config.yaml
embed_dim: 128
encoder_norm: "layernorm"
encoder_inner_norm: false
encoder_subsampling: 1
text_encoder_fused_qkv: true
text_encoder_inner_norm: false
steps: 2000
lr_schedule: "cosine"
warmup_steps: 400
Rows from block 9 of the audio encoder of a small contrastive audio-text model, named by matrix and row number. Rows with one number within an expert belong to one neuron, the router's apart. Each number is 500 + 40 x the weight over its row's rms, rounded and kept within 0 to 999. All counts start at 0. Numbers have three digits each.
Before each expert's rows are labels from the 100 clips, of 14976, where the router gives the expert most weight on average: "lies over" is the class under the peak. Only what is clearly more common there than usual is listed. The data: single English nouns, adjectives and verbs, spoken by a formant synthesiser in many voices. In brackets: how many of the 100.
# router: router (encoder.blocks.9.mlp.router.weight, 64x160, trained with AdamW), inputs 0-159
# up: expert up (encoder.blocks.9.mlp.up, 64x80x160), inputs 0-159
# down: expert down (encoder.blocks.9.mlp.down, 64x160x80, transposed), outputs 0-159

# expert 60
lies over: /dʒ/ (30); /tʃ/ (25)
router.60:554522419512446557475456512493461555543537513497499518509447450556477462453520532500460533513492518504530524493498507422493463514477455541489541519571555498516489452522518397550468392471509425519521438438456508520468505532554542555530587455466429506539494551420519433439490460524505513481455492507497498540546525419461519523481520522545602477459472431458508513449487477514538495407459487460499479467499502518509510556516498575494463502480433448453442557489524477447543496487481466
up.0:496592412486479548535497493417463488501487496466491514522517487547468470469598493456544529478540470516466504469524461438522493517490528494496552486518532477498469545606471496475556428512460526565579511550507507472458528465496525493470546428393499558519490523470502518423532500452418461465474487523492519473571503449583476557485524533495522479459541381499503509507595523486513534454521525449455549531505466459475495495590509547527532478534485477414485470450517517538473515508497451
down.0:485467508460457470473442637454457468509498518430514458543494475533464441526487575509563565522483498502439512507441510507532488566479442503508483500479446475490508518517595477466508518454467508533473543513491490508467545511503444502533570412531544543486470456488467509537486534462407451548521515508490473501552461462564482504483434428466594536456550553469452578522525529423414548493451541463486568500462500461473499473432505526477517533491483529475527526480568551510516488452467480
up.1:454478557468451534500484447511504508532511548459419496523457583503480502503541504456458502478541560560515504529490512456493500517467460593494469470493530514439498488495467493509524523501440464442438416434520517534544542476468545539532491584449518436557516474386576471467518478503465479556466542493492487517505516531452470521519505499481585536527545508502574467560461464482469491509460513558554415504449481558502501471532512482470467508517570570513518593487573537596549462470477481
down.1:511500523513548519570536438460543522545485467468469556459485535508479587484548411472530446446458497507472522592513520442496462488499492493524551445561498516501430472513474540527453499509526487488526521453541434469549446451547549473473496417529437524560475449561509538478509504533566429496458556491481496502552448515562543489463477459529506476495434563497484456456545438520520516495566466485537518480447416440499425450532488509480543513450483412447476439578471460522497493508522489
up.2:482538487463493449452475519519461540474521483501408509505550526514586458576549393434485474533471403524507458461515450395473452456458501512493601449511508485434467417522530479536492392513492530495581496421476544487490483449488529518427528486550527512476469504482460489512487466505519512486537519505559518463500508479455491550553436521461524477509577523493525509502549531557541469483487498505509515554533492440542464521501504565559531566485528570496563491514519555528564532499502519
down.2:462505504563560517481479494553566471526419507470529548486506544517522495457514512408534435534482498605534523541538522441566550529489523373489548494480485472555466585513492545539476512543494538477479473539506485425476485408485526542491584485543501467434541534529533539544514480522487530475571429516473516527524558534495481477489448492462485524530534560503497511482517579514533478444485473494497511462428522526447513416505452552509528439489460539454543571512567503447527530518508526
up.3:528438663512515483550430546444481506573533536548513530517453459517460523494493531481465523427500422567496525530556490464573504481593532502545502489487558459520500492527469471511474463443512445484524497567516450546444507484528507479482486502505532521516500542438498525423530459467548535436473487445529537483495471562551482491519467529431564475490572435512541494470483534510489478588510520575501524496503510461424521474557542434511523534542525493556532495513514443500575478516459519
down.3:489483504451497472509519487449489468534464536519530507587440544488434515440552514410511491533559540503476526573491566374466537506555480503487549490506565501501520544520526510506519522464505461495422584466503487535548553533558430523478562480559468431559522528516502531507481489509508496563456532469478437520451486462486532495529484451426464458527511492487529463519475531450489572576434467516507526521448452485472498533520539499549525511446515507504583516558402563558484492502485579

# expert 30
lies over: /i/ (60)
router.30:490467456468525568493443512462529499534492507429536430552536530511445485444514480536466533525460493540534436469435488489492481527450493614471473518487523477523476475524524607536514479465521487456477520484518506465456506520466536465511465449518412575513472492496515500483404516468502501444445449475477518483496535503441501479432533438437588468479409453494482485491481445548495560474464445548490477525469480567448439518593503550511539524509576484517549537546506414439495496500464543
up.0:535549477490465498539554473488486479471484518451551508480451490472403600486432421491433530503531468434435481440530539480470508529484520565493487484456487459536561443561487518538547545494501530506487482530481476503535564512500616465532534523527532438485528574510552454559479452470496574504506533483530427539530479467474469514479540513488446507449471561396538481452564478509553522512442489497460494487440493589550485522533503453438558495458529484541509565504505559507521550509524517
down.0:477485530524494489476545477482540545467482487502518499502477467496468458471481464479499540516472497491447488482433505391475542441495574557579524500395526471518550566471562484511430544533508519459533557437505468496511522441473480481520472510509453486528499509467464474547514516529553427476414502458426515510485544532529493569533585470445495382551483507502435575509556457480588466471514499546490452579472514494555504503574530487484500515576504570494541460469468524463526493424494495
up.1:577483447538454467458504506526474551556512521506514541458458532580533470439547498434442458503491443589550490460509395483500477479548461492459520493537496455513519522555654561492494497403450528599493556490507527477469556486545488512499539463458504495460543489447548501447566455530464484430496463536551531536515439549529524480507497445471485462513452558560456480518516528523466521438494464507499469506573471477536513525508553529539505471509469541483459536479482451487512454512514472
down.1:587460473497535489535506547515519473457481496475511528557519503502493532479525544477524468451506536526460515473445436541495515505538452452440593527528529584548521534531583494497512487435460445420445499435552469451508563546545515525518546518534489520513560568549512528495496538481549484532460482569513578481522495474530480468465461598564529499478479457490467450516499489436583455486458510479499557498431544531561554446469463553456496473538449560511460436478562488554478498439511463
up.2:504479561495540442508501502413525496472516487506540488481494584470519469495521547543585538500519502559473479475411483419501503447475472538500547508500566485543475473470424555449537510540487511521456522440545470418518496526448483419546515525465510500506497499503434553533506512469466493515492510525444497429495439552465473441482540445473419488505472476554533498522451475405463496553542500573493453563510476493517533498459510605414463460500518507570503465499502535572569447505557461
down.2:526535556542482494546544558449536502477466467478512516474462469552507497531469489531536537549518477495478485546496458463530494529495482424457489483577450420476532473532539469457533522494502548526456555477460492416565544505468478552534493494505598533496450565448540513479506547438523485499525314479505536497472495505461425501509515446466516531444469511490464516534496510425507415515501544512532535529519503426511474545495502449461533478526474433482570569477557523500471507521450580
up.3:541492446497478556536537490528498504544501494521510491493546553531543470472512520487463421511486392538535506489533574467492486547431526471433491544454566520517501485463425439502489434547513436523433518543490492490486454433565427504469438417456490549467490556515481452544560539513481515521571522486523562521511572462539540500505522459503508565452493473476506507494487525521393487543505484536520465440533498432397562514490526455493553467557454532559441478432514503510526461487482524
down.3:470522501504573512525456558467537464544482504554546479551491509533415499523493531475585508580536462557471517457430561490535571472463496553486582506418510436542536440526489471469453471529508498480460508516451509523547533505417512551454478470513513530492471445466440459517479475458466516479430467532441457510514484434473442438497538571503473549464535554435496550513513526485423450492508482525556522528495524434454564518464550562528412502456503496495495531541564492542487538565496509

# expert 48
lies over: /p/ (27)
router.48:469518520455471537486511448484543439430479573542533518527461517403522519453579523489476501506538528582469469563504412422507500482538567525531489453463520421499529528520461429483494448492518510522496505454493525563497495474558513483504441542526455484521476466475481517532505460554534487428491506379454442512468467492489559507503515479497494515465584471473534514489487468413456469579465484573513463461521477553534483537471539531458514493562457457549504585464508535581511513463487564
up.0:502529444475595526537513518491533437471489568503533506514563451512547516525466536502463463464522467461504434503406391454514557494575485477503485572533506497463494448461457441463498486558516477494488535506519437481471461552483521495565507468547522462453516485529498488518497435490467574472554478467461507488549444523529542453509464552446470443458483580413565511474433485449544583457509495522480532530493509514578529507538574443513525517496422498424527435510527511524451509464526489
down.0:433473494563456401480523475581482507523480540514569529422480580503584534493535461486485443567487479486553545541462496443546520518528494449445477445437472495478447500488470440468553489520504537505565445517502523540568499516483501431507527489484439585460536519536476467513553538534506519489506500503461505536488566613575458456478475491516492484575527425451465475456521526555486581526495493486486570574481475554555491492486488510473469537485490469539524428483519463518558527513518534
up.1:493570556445487551530533528595462482445483536491504511528509515551510512487455514442477505502522544480493453534503541475563533483532551440547505498511520504487422533457416469479512506573471408520432436537487440551469475462466549497508546577505514600463542529500484499548450496446548466497447480515508489551496425548521510469503507520486453528539457446560539487489577469557473452424559486549505509457511500502415431500444525546514466427493504519431523489531536485551523455457543520
down.1:502543486546509520497580503527527451485450493569479434514501421592438415488570542454555469463525521541520511499495498523487465473456543512523531470569443475472482441492469604483469518505493458477475496466589516581520554491573502521473491462474448471487521506480508511505537530515507556534485445440519450470438436401433539484511502469468624468505498504491446526453453529459478528478450542510461474452410527521494454436515532455500476497530435526541473530472476534510501488491500467
up.2:436513465541463447508539539479546507489520530519494515550522529504566468468506454444457479492486538492615516378518439547484474438485528539491513529502491495509530466560423433513530483433516441473489581468491420463539496487541573515506541465453455451487436438507496520541453469484560520522509485490513526465489546508525523477537546481464491451557564507631518507505496504548517491480590522445538506462497495527447470503520507485526526470463435525513557534560423492438458482499487569
down.2:603415392484501492520473597529521551472494432493536438489502490512525510476499471474595451486555520489428524554493498482468549467505497456539438555478484458472468458493526508459509544507526499501436455521466522517491490569470536430514501498421474455580517521501487558516481484574475539437461555377555476532482477457531476454479565482522505545512467524485525472484484576511471482518511384517522498458519478432454480463466523508523549486507518476504525484522533512448436536469508547
up.3:439549501499487563585515492520532489552457489498436491481526528549499475393503525460507518526526382435565494473529481532481499500486479533455482461473541529435515562505564594486521566503475461474496484503542510501492377512506557522445516510486528447486529489432514497546561493520516498491525469398525521536523524575455541468525514496527524500452449511482495545494506506545454489403496485489532478462501492575518421488587516518528452580453515468464464480565460493548556488522455521
down.3:579498506462534502553478491510539463491482554517521519529488496441523566447484488526549427516506475513471495506509540572479561445493444471513512489547530441476504514544484463438550478513520497541556516540497544510417510506441366551478553542408516496521505519586455446523542468490550430560515560522522542468558508514559452433537494521491488484467567581551526444550457497441552512504482541541497470482499529509488495496557539509491555507506566501516575485489465570536595515499480525

# expert 20
lies over: /ɪ/ (29); /l/ (26)
router.20:473536449454473545438476516475506562419493486504497501481422525455471484569516469517448446492516544559432536540519528512459426497495470473474495531515519502434559569560414488505514473556466573503563510464507482514542562459501544530478565507406513521483426473519539493464477499543569523406489440473496496493475426538483440443435494555527464502485477549477519524461485503530500534483402482490482433514503462555570576529478502481500520496584471509499529514491526461548437515473490439
up.0:518527540509567455489518502443493483536534569450487528519433532426521442501518465496544456460497535445496528489461457544499491451467512560490526579471456409486482529515562517537431464642536500503594469510488508475610533484501523475562549469389542445483509486526485496522471510499495528518498506511432478558441442503465458527520412531551426489449482495544454521494497497538537488458510529532544500528495571528529456511444533495489554500546518500579506456534501456492478494491474462
down.0:535452509522502515505517523557462462458581451486536494431471546534492487425485571537491418578514529543473508478585482528436426491510536460513459482419539522505573533485532431500515492481530457546485530466423458517409514517479512477476503506458474498496474480548475520473513550435519473481534535584584488470549507476517542504534486482470519476534494504588518466514443500521418409550482479492502469623564534502490491484520475521513510537477495475520498557566444572505507446511456531
up.1:476530507487497512447470501499503473537556471462544459464448510476424482450525488489411566490573604492533453546571607522544557438431445450508547537524494510457491499452508542496503437560540457522454526461543482554390452479491455554517448570522485463522485545465488524529481474508419519483466499518534493517518469488463510471464542510509585540542467486529467446439500473434519541454521530522509574520513548479443459472444470470487529522564538488485528538494508548570483496531494471
down.1:488593468542523441472485543495547418618486486463503492461446508526453501482464441499492475504514454428499584532442472501498535566457426563457575483450544497553441498525597533460501473469559508504531555514553476533558476529467503488537453487519502533562496511482497463502504538513537484515475442452502478493518510495524505540489515503503477478455399524443505481550481487535444589567459536454495489531457481496504484506551535589462498437486523464533556520543544559566568488487462475
up.2:515446449510481562515474440460514505468521538498503505550518511529570446505504476496530520473498520463475511578463477548501468497517548430518491500544448559471481499429441593469562424517534476507550469513478486491505487488494507547533499471497558471514493477504519465506536477496553494532460489455564479524461401477506485490507377583519479445524458547444472443431448481504490549491515496566464477482529423485489471448435484521495561494468578503490467491452586443476426486511505369
down.2:489523457498482542542507445470457512451528498456496542473415459470571510479490487518491472490489484531452518461496501530558462489519487529592470467482502541490437429475495548510549483485493506546447405478552446586427455474534492526501477510529423495486473518510485395524450479499453481482536537534477548463544479524545496521560511446488485450473515492570497520459447476539460457543445442457477529531517576588528469501525482498536508445420557420454504568423422460475554504472460486
up.3:506536551500535552458537503525522470490441481507463435496418471516454498497518512522526492496539530456490454436566502491462546451530468528508433509533474427495454557484471478535510513485497554555527498482477526456559492525550455520500500482481459510444521547473439492467604487510481533478434435502586513471503505491485489502479506445517499427458458410576504494512449519471570619519526512470473489542545565521547484508449446542503513548372585526469478502496440451550501499529554447
down.3:410510515519514517547459437535499483546458431509526514498451602535461472490516470474410525545453551509548433563557478505428525479531583565561567460478503471473496544485481503556554580491499499425461526553513424471456476463502488536510511481520508454499477472537533452568486528500485494502534524477466494530541478532503490443491481488510595459544497480515459458499514417432536551530451447511466538495501547451494476530525524459564492565464495519453497601460499511566532516470467450

# expert 63
lies over: silence (97)
router.63:498490515499496522527519478475553459491543530530527513509467520451477511451436440488559527429552506527507466465572419481573536496485441487528522477480543478554532541472496514464506527484516464494496583490545469509551494518554474564451493481491447495541519471559541528415547492423399515519501450537476563538460391498500552564485509468519460433531542488544568470514467527507481502461491523450489491554551585506453544513512544481509503500448455517512421518474540621453433523449493529
up.4:543522511478512537488405550501527505456469434547548554483533489499428536499523521540547549455471437490502490467527550493492503506540509508547577492587493569510477524443538418498463493551459565551478505520540521508444489556504537504543494431434520420467449492493537510502469558516483540545485449440432468484463457448532483493519609494436462470499487543532511488472502528558494514471469512455483523505481461441544438522442560515549482530486423520513594508436494490416565450496507515
down.4:466454560537526415507482520508528484529541487511523549534531513535441582435542572515422556462449515464525436545512500413602506500474500509483547505477526589477560558500526542507495482538471447532466499600471505511458484545537526483506523524454556513521456536529486463570464495462495510523522462547467458486580580588434454482522469531532551512459581491512499523492451437495510473471513471500498503519488460458523532478477471469554469494486515529455502452575503481512540492580585535
up.5:463451543513539564490591436579550512454568436454499493507494520430581570506513483473486437495462438417483527548512526488489504497553564512481453571523582441515575430460526525512468550555458429444494446541512485456464479468519497480500491489477429531473492533547421484505467489492540504567490493493471522466535528549484545534490551544515493447544474484533481513552489491526520454425471477492495539508510522464486508520511580495540466520516514487571505551494576400473525476522550542
down.5:470469472565479515486591585534476473464519517502409468511530549522533507477473488508598519494512562540440531550538476473522533571473500486456492500508437527538468539493424505517493444530484492475492432513443515460428562434451555417521433517497531557457487494486455487512601476545458541520509529524444509570533500516615505510489557494576513502522431509484516505466512493502524479490502491551451536525447568523432481453483529480490460474544534486468601477474502559498488536521504448
up.6:531547526519517397487555542558461514468539523512515496435454506502526514442451424509403432527475509573434494506493494543503532427521505529491515538547498522574523542452519509449552473505585449521454543460552510549496536459507395509463464397518507504554493433483488549481522499481586513463476514506489504505510514493464487498463571536491467561490496552559506529554467465511482480528478514518489414531505553445426502509480519498536541520534483519576511496543456484560530442447553438
down.6:541519508434423578474541472521576492449549481591492455549389515532510497544479520448422520524508532537462453549622516539483466510472550494524497478496481492452501557499485488469567528454537530483507508530512424507494506443537504560529543604445467463481463488555515551559522441484581447493519488521497523470536489508493527541504492467505508547481458561442458464482495526487515469466501533507535517509408511474445434465525497507521473510537530482536529413517457514534467521470456592
up.7:522526508502552495517466525482496598496520563448487574541485574527446472503441540488504603568547531460539501521493560462509419419390535538527475528593538477513514556534470491451563511503447549537459498445542468494517493518494550520580476504517514454499532560478564496488454511486522515472517473506524489526500500518504410518492479453508567511516437472476456454462581409549501491539423474529504450489465527517505467476459532537495430532455539454454513430518480475514525475537499509
down.7:468475439498561523501464508426540499541502552427504513478493468472476447534481515481535521491490528485523553536457482538469455420562507450493438514535589580499441484456492498493476512527493557471512419477429523481483401479450486494531474523506530556485429527467480488508564469538497521458587488542538430472489452524534450481528494570492490522500515482502497562529457474597504414570487505478471494546510514575488415511511569400484483459487554455445518553499491505454493572495474474

# expert 27
lies over: /i/ (37)
router.27:524493529582484524490482494559510456473507502499547520512480499500446473490477520504513511443524485583513524492505439520497558459491522582517446541417524550490515513492537403533509492475431473508492421476505547493493536526568521427437529519428451579482524553427534527502441518459508503574525475546508503518475545513424500480464588476513433481503504547464483497498464560538482460450462522503514467440448572590528546531526539486459491474431499477573504453516564511481594512573519454
up.0:410537588446543459500535475542505477465462492548509530513546545464409511450497531476428475472461449531556492541485605557507499458452463587470430496492489519506487528517571522511506412497512423483530501603542529522551482546530483496526547544572537532476502426483508452480517491454562503479443575456504527541545537514501492508503541424481525545554484510488443472501518500483433535519508519443469540482487480449470419460474519442543542535458551489488453459505500484546479513512492541
down.0:495513438505548560566474545533472477474527441490553559597596488495556533461587526518489439526540502491499433435483443500458407466490472506478520517483464476477525535447547501588594519475461521463426411491537477427563506491509499388528527507515473492508488491456582446533501468477492504521495505473520523555549521492537508543458479530463469507475539433480529492467514467509473511509528486506493550466478523527535446516544445479493484370468503464411484481498472531516489494511504484
up.1:468566523524457444480510560518465513460500540537548499444517488537446495500536507449505495484515482576541458474516563466388498466463466433486478480469487494504451536547451544464470508406443491503519522479504442515512484487510488513512569521545502465508444558404473471521560491574561550529491558540514537478516510455563479527524389490446481496456608508507487504516498542454496493557476511588487497443451487436484509540456534504549547535526469532452457469503476441464592479448534496
down.1:489510446484440497482528398468484495464580451525515574480453521503485472548506584523534517498431537524527499570495485502550452489538560485458644503552468571531563444566502482595522487480497493496475490466500480427472480488502425473509491503456498422469434515517516533552528496515474576535466526554500538477484559522540504523516573546497486491484511539450484503540471524557414463503491447471502424502526462511508586462504485444490486482429535470477452517497567542488520521523477540
up.2:474560521548503454546532459486517453450461482518494532528448487545440493476436507567590476521493497480542480515477446521471507470467543455544512518426465541432490566535514476535521506578574417531535479462511504575537440569480501527547473574443449504493450536504564484398526572524475472496502510459491552487553472512464435492488475523471496555523471515539547510524418488477405513475443522549490460545520514471441508461559534499496460480518505558394474477500475464518447537520511520
down.2:569495508426523528445474500444461439465477479414594509545561508458432457533522473517500466472472516459441496477473483530435493502476500445480505455539462513516469470464511472479447534492552486478505556488562478538543488493510525448473450464476479546469543515412449486520563487434541529546452456506479472524533526500553511442508521514452496541437509488550526547523534424477487639477495553560512564493486573566541534501521490453518434444504540397535558507506495483489507474551503503
up.3:520452599551491456484470433505528587500507513472574499518514447439408478512480482541489521543503494498476485481462530481488506549388472538504488522434512498505502528470498605511555513519522532469534441494466509511388491477461506482533472486455499520518470514451495516549615462522495503493395502434560517536509597529469482523475585439487491561513492512515452479549517518494442375491508518549482482459489491501525539472535496489514481542458525526578527528552498507479565477524487497
down.3:509496521501517506534452536560518530484514471487480472551503463488552500513478496547526501499460446485414531415552449445519465492543523521563520502543538490543454455532507580648550487591504509543507462482443579468566503482483530438554533521435520517503506490554564495454463522539505446476512558531557550473460573538553486569474521531525503483585501449498532558471459487519484527504498490550425433557455478530465560500520501492414526454531518479509524506565487517474533544498531526

# expert 53
lies over: /æ/ (90)
router.53:497470544463524436399542507509490474493477406519582483441454540488532519508500464488478512531425484517446455532561489436485491436535518443523546460529536464504509541488503519545494461456531487502527519476550503467567499533478552457503514451553486459444499544494473500464472511446539502487557577483517511528511441466481450522475546504497438431563515408410440537435496487438500470548476533561505466566519484473460490437549509528468502509436547561556536550512522517449599455543493484
up.0:550488419444456518494475550356476506530512514484459488514455532541405492485552448513518525512565512506527511466513529540474522539462543448464512517483525521448527556527435542500517432465545475494541509531497464511558523525513598499521496473496474499542484492549541546551549552473544500494496506484515416498514471519502461450509511585467479558536448582492497514476444478493554494530493479424524466510446459495485582484470512583524443489539413536479499454485562441472540481472487399
down.0:565508509512548480610478480505442498416474480447593496534494470477541502458531517501528479512494538559498502554483548488527543499454578512441519531453507502532488493484482550497519459496527522453478525489488446440502501441550477504510449530439589504510504498547471477523512523531481505463444403531567493539403562504488392417568530473537460507490452434500527543459462466521437502464507480522596504472417533481519486456516525504507515534453472522486461491510546484469433479582562500
up.1:539513426532576506476509528488510489546511467491518516408482415498461526534501542505490419519510506531478491502462476499482493513529531541497453530488458522475511499494509567515553541557504511467474543508474460496581481494512490435562497488490512469534494527476498491432653545439469500482614491520487486441471487500498462507525460549538465578481471604504515515508456493478484469582542510505458505487467489461528445487545508594473559483504632535412518517460538502542524544469556484
down.1:497497568530435501460514493490450462439506450530503535537477506475509543460496461455479535474502510454455543452558557486500495523503563403498490485496480467497545564468463531441511538500505500494435533515444473450516514503575637420458553481574530558508496446509521524484511501501481504475487489493497489435496535583492535479573456520447499504521571536584497496470506486472490511472506532578476497544554499575432422523558493560555532551499507513549494478507426490434496469561421455
up.2:453575495516490494509477490503585460473492543559546489550486424490495475457534525485479491514493583440485471462496520501567489482557490479463529548537503506493523571521439494507527551494488471512548487482458485499501473542548510396447462581480477522548481457477563522460478519499491568535483465505494423507406554548507603513494594465478475499502526494473440526515566496520559464492491494519559488416450476542515482501513513522497440529478454470464555463503503513447436514351457537
down.2:449577538483478465484424522530509458538472570509455497472475498486498498449545496545538524474497399449473556466484487515534495425444504494553526512491483508504572535456530446431518527479539457512530429545500601525439506436498547489435523474479469473512481502506544533499490466520583515461507591429505480526479466528501443476500466497569477542436449487477488524488433568392546450456496500458404473496468474518465448504486544519540453470526490476508427539526481550587518494518492491
up.3:511547633546493422439444517526534384464471613476513504519452517512505452516530512466501578481512442492485496566549426500513500471476526459484474467472528504549496524509512504426460452534517536490574462509477460531524494486477524528542525459507525520512516549575494487489500464525466508480460544546481480440538412513538493530516490483482451557490486511460513461510497506419516453506476471514478439519510499447526497504535514495417570488539456522628574515562525563474434502489536511
down.3:489433491428475487522489471493488488507538549528435453457512548494506524506508571492489504492527467504413503464487495532514561548588482489567454466507502456514502550483540484477567487499575434480507471472482532422501535523493492438573489553576501569476473521532551513564457510482467508391499534524452506486491490476498501496454530478461513470461514537484502561464548445454540490510530518465519511411473473485594531549429497444515591556561461546577571472531455492476454443428499508

# expert 38
lies over: silence (100)
router.38:466471471476454459532460450538514521533488543506467550434602465476563534413484494491583575462492427553500465467558479505428544518510517498471573481458524525477515537457488486522510503426464505465462494523494501428527496500464476455510462467481488513564563495507534529440500468439506499530495463534526509525533462500572521511509509521540477465480523509504453484486456488477452446562571450509461575531501453556488574499497526471436464454500469525599414498484454582581512567433471496
up.0:446524526499484544475423478514482534573533533524538526530511577530533514548474588549565504520480422502497456435496483458527541491519446499510503532491562536518466562468522444483497486538418424493569531545517468472453415495568478492435474520445516485384467514466445544499515495501519568514539549454548510479457474460512429473438473572516481470528470494492540520513509509497515489501424450560463518546548493456515455495500531497493553449464590559524528454464486483437453481540506552
down.0:485391469477460526474510455517477531526497489506548529502461539496490484520452588504410495514540464452501486494482495463487479552493464513469555491481507466539462401497545457408541546549532522444479510393446503508464484505445529443538464500449481467523527542527505538480533540523440555403492483493509513505543532479600468465541480524575535483446553529503545483506487561450508535484505574527508513488496500439506558496478516469559476534487484498574510545547362505487531440551512523
up.1:418515569477531477449529450543530484426487470517533513523474517480491537452529484473483462469498475430492516577506516495475468529525441448491514502498497548475522431512482349470477459477486489473512526582533555550579520529510525528448457479400536443533547455459470495491492528544491498516591526524479450512491512460545478469549480492553513493485533453407538509482455502528399457499485518485504525425525430521533539501554424552528478492539467500415485531492551533514557448485468488
down.1:495403476460509500468493456475485463523520490539471467544531506468527507540513504615470560541455484583553501501447463496488418390536460438508517548534492507526480570419529431503469474526408454478510512484452503500462527500518445480474465514535537568495547544445481493536584487481481520483522502457486527483505558458427433440465448527495454503482567460529541543526509483511495390479498493498523471501482497467497566553450519539484486489493415517551572502483529469494493464505592512
up.2:443473442522478497523510498488397501605548512493537544451436447541503466483474570492498524484488477469572538570513479480472480525535538502539539470525451513482474529482503585495455475502532540547521449469521526447465507510530489432426515444460422414491504524487506470499500446499544531505580518561473490521498436496531468559489552533540519456532496430485398482539559537449495464483560527459486565471584526463399496490515516517501532509524560438494431514467496461559526513471514472
down.2:485552475521463490491487488509532433438502502527566497486540552478437520417485454506545494528544518488511564490421490440463521523475517525490558528492481409536529412524490502566471491511521510495519460549413415513402481483500588510464484490585495544493543457468511463464547582523556479589471531494513507448529450506530441455474503498466561515508545574519502574498450448464532482516452472505495540542481526542425562519534496448538505444475476529468444478469464511460475510457481434
up.3:544540496519501446571452466521488459499535509532506563581399504537507498520562510477498496505457438579543510458537543499470514522427474536504516557445480479490487527503471522470481449543533532494512525487481553521568495507553443486594488595517488565541499449511472488518503461525508510475415523566493534532499551525491495571507428401527524499488496433420508500559536486424477418505493511480538472533526488501536449490503465555530496580532471462441472548609539459469482501449494497
down.3:482538564521465569476482498472532514466495520523478534502470524569519493503572517509565476508541537519499528444553470509483428511491534416494446548524549538508506524487482466486492565456441456500441509634484494498529512501533496513521553431522513431517451502520453468565446421559505518535500477527549576389550489528447466500458443474417447449451555456511468490525481524507482514490478499501552505577553508508539599488457495527618493501539482460485530491550480540470507493472498484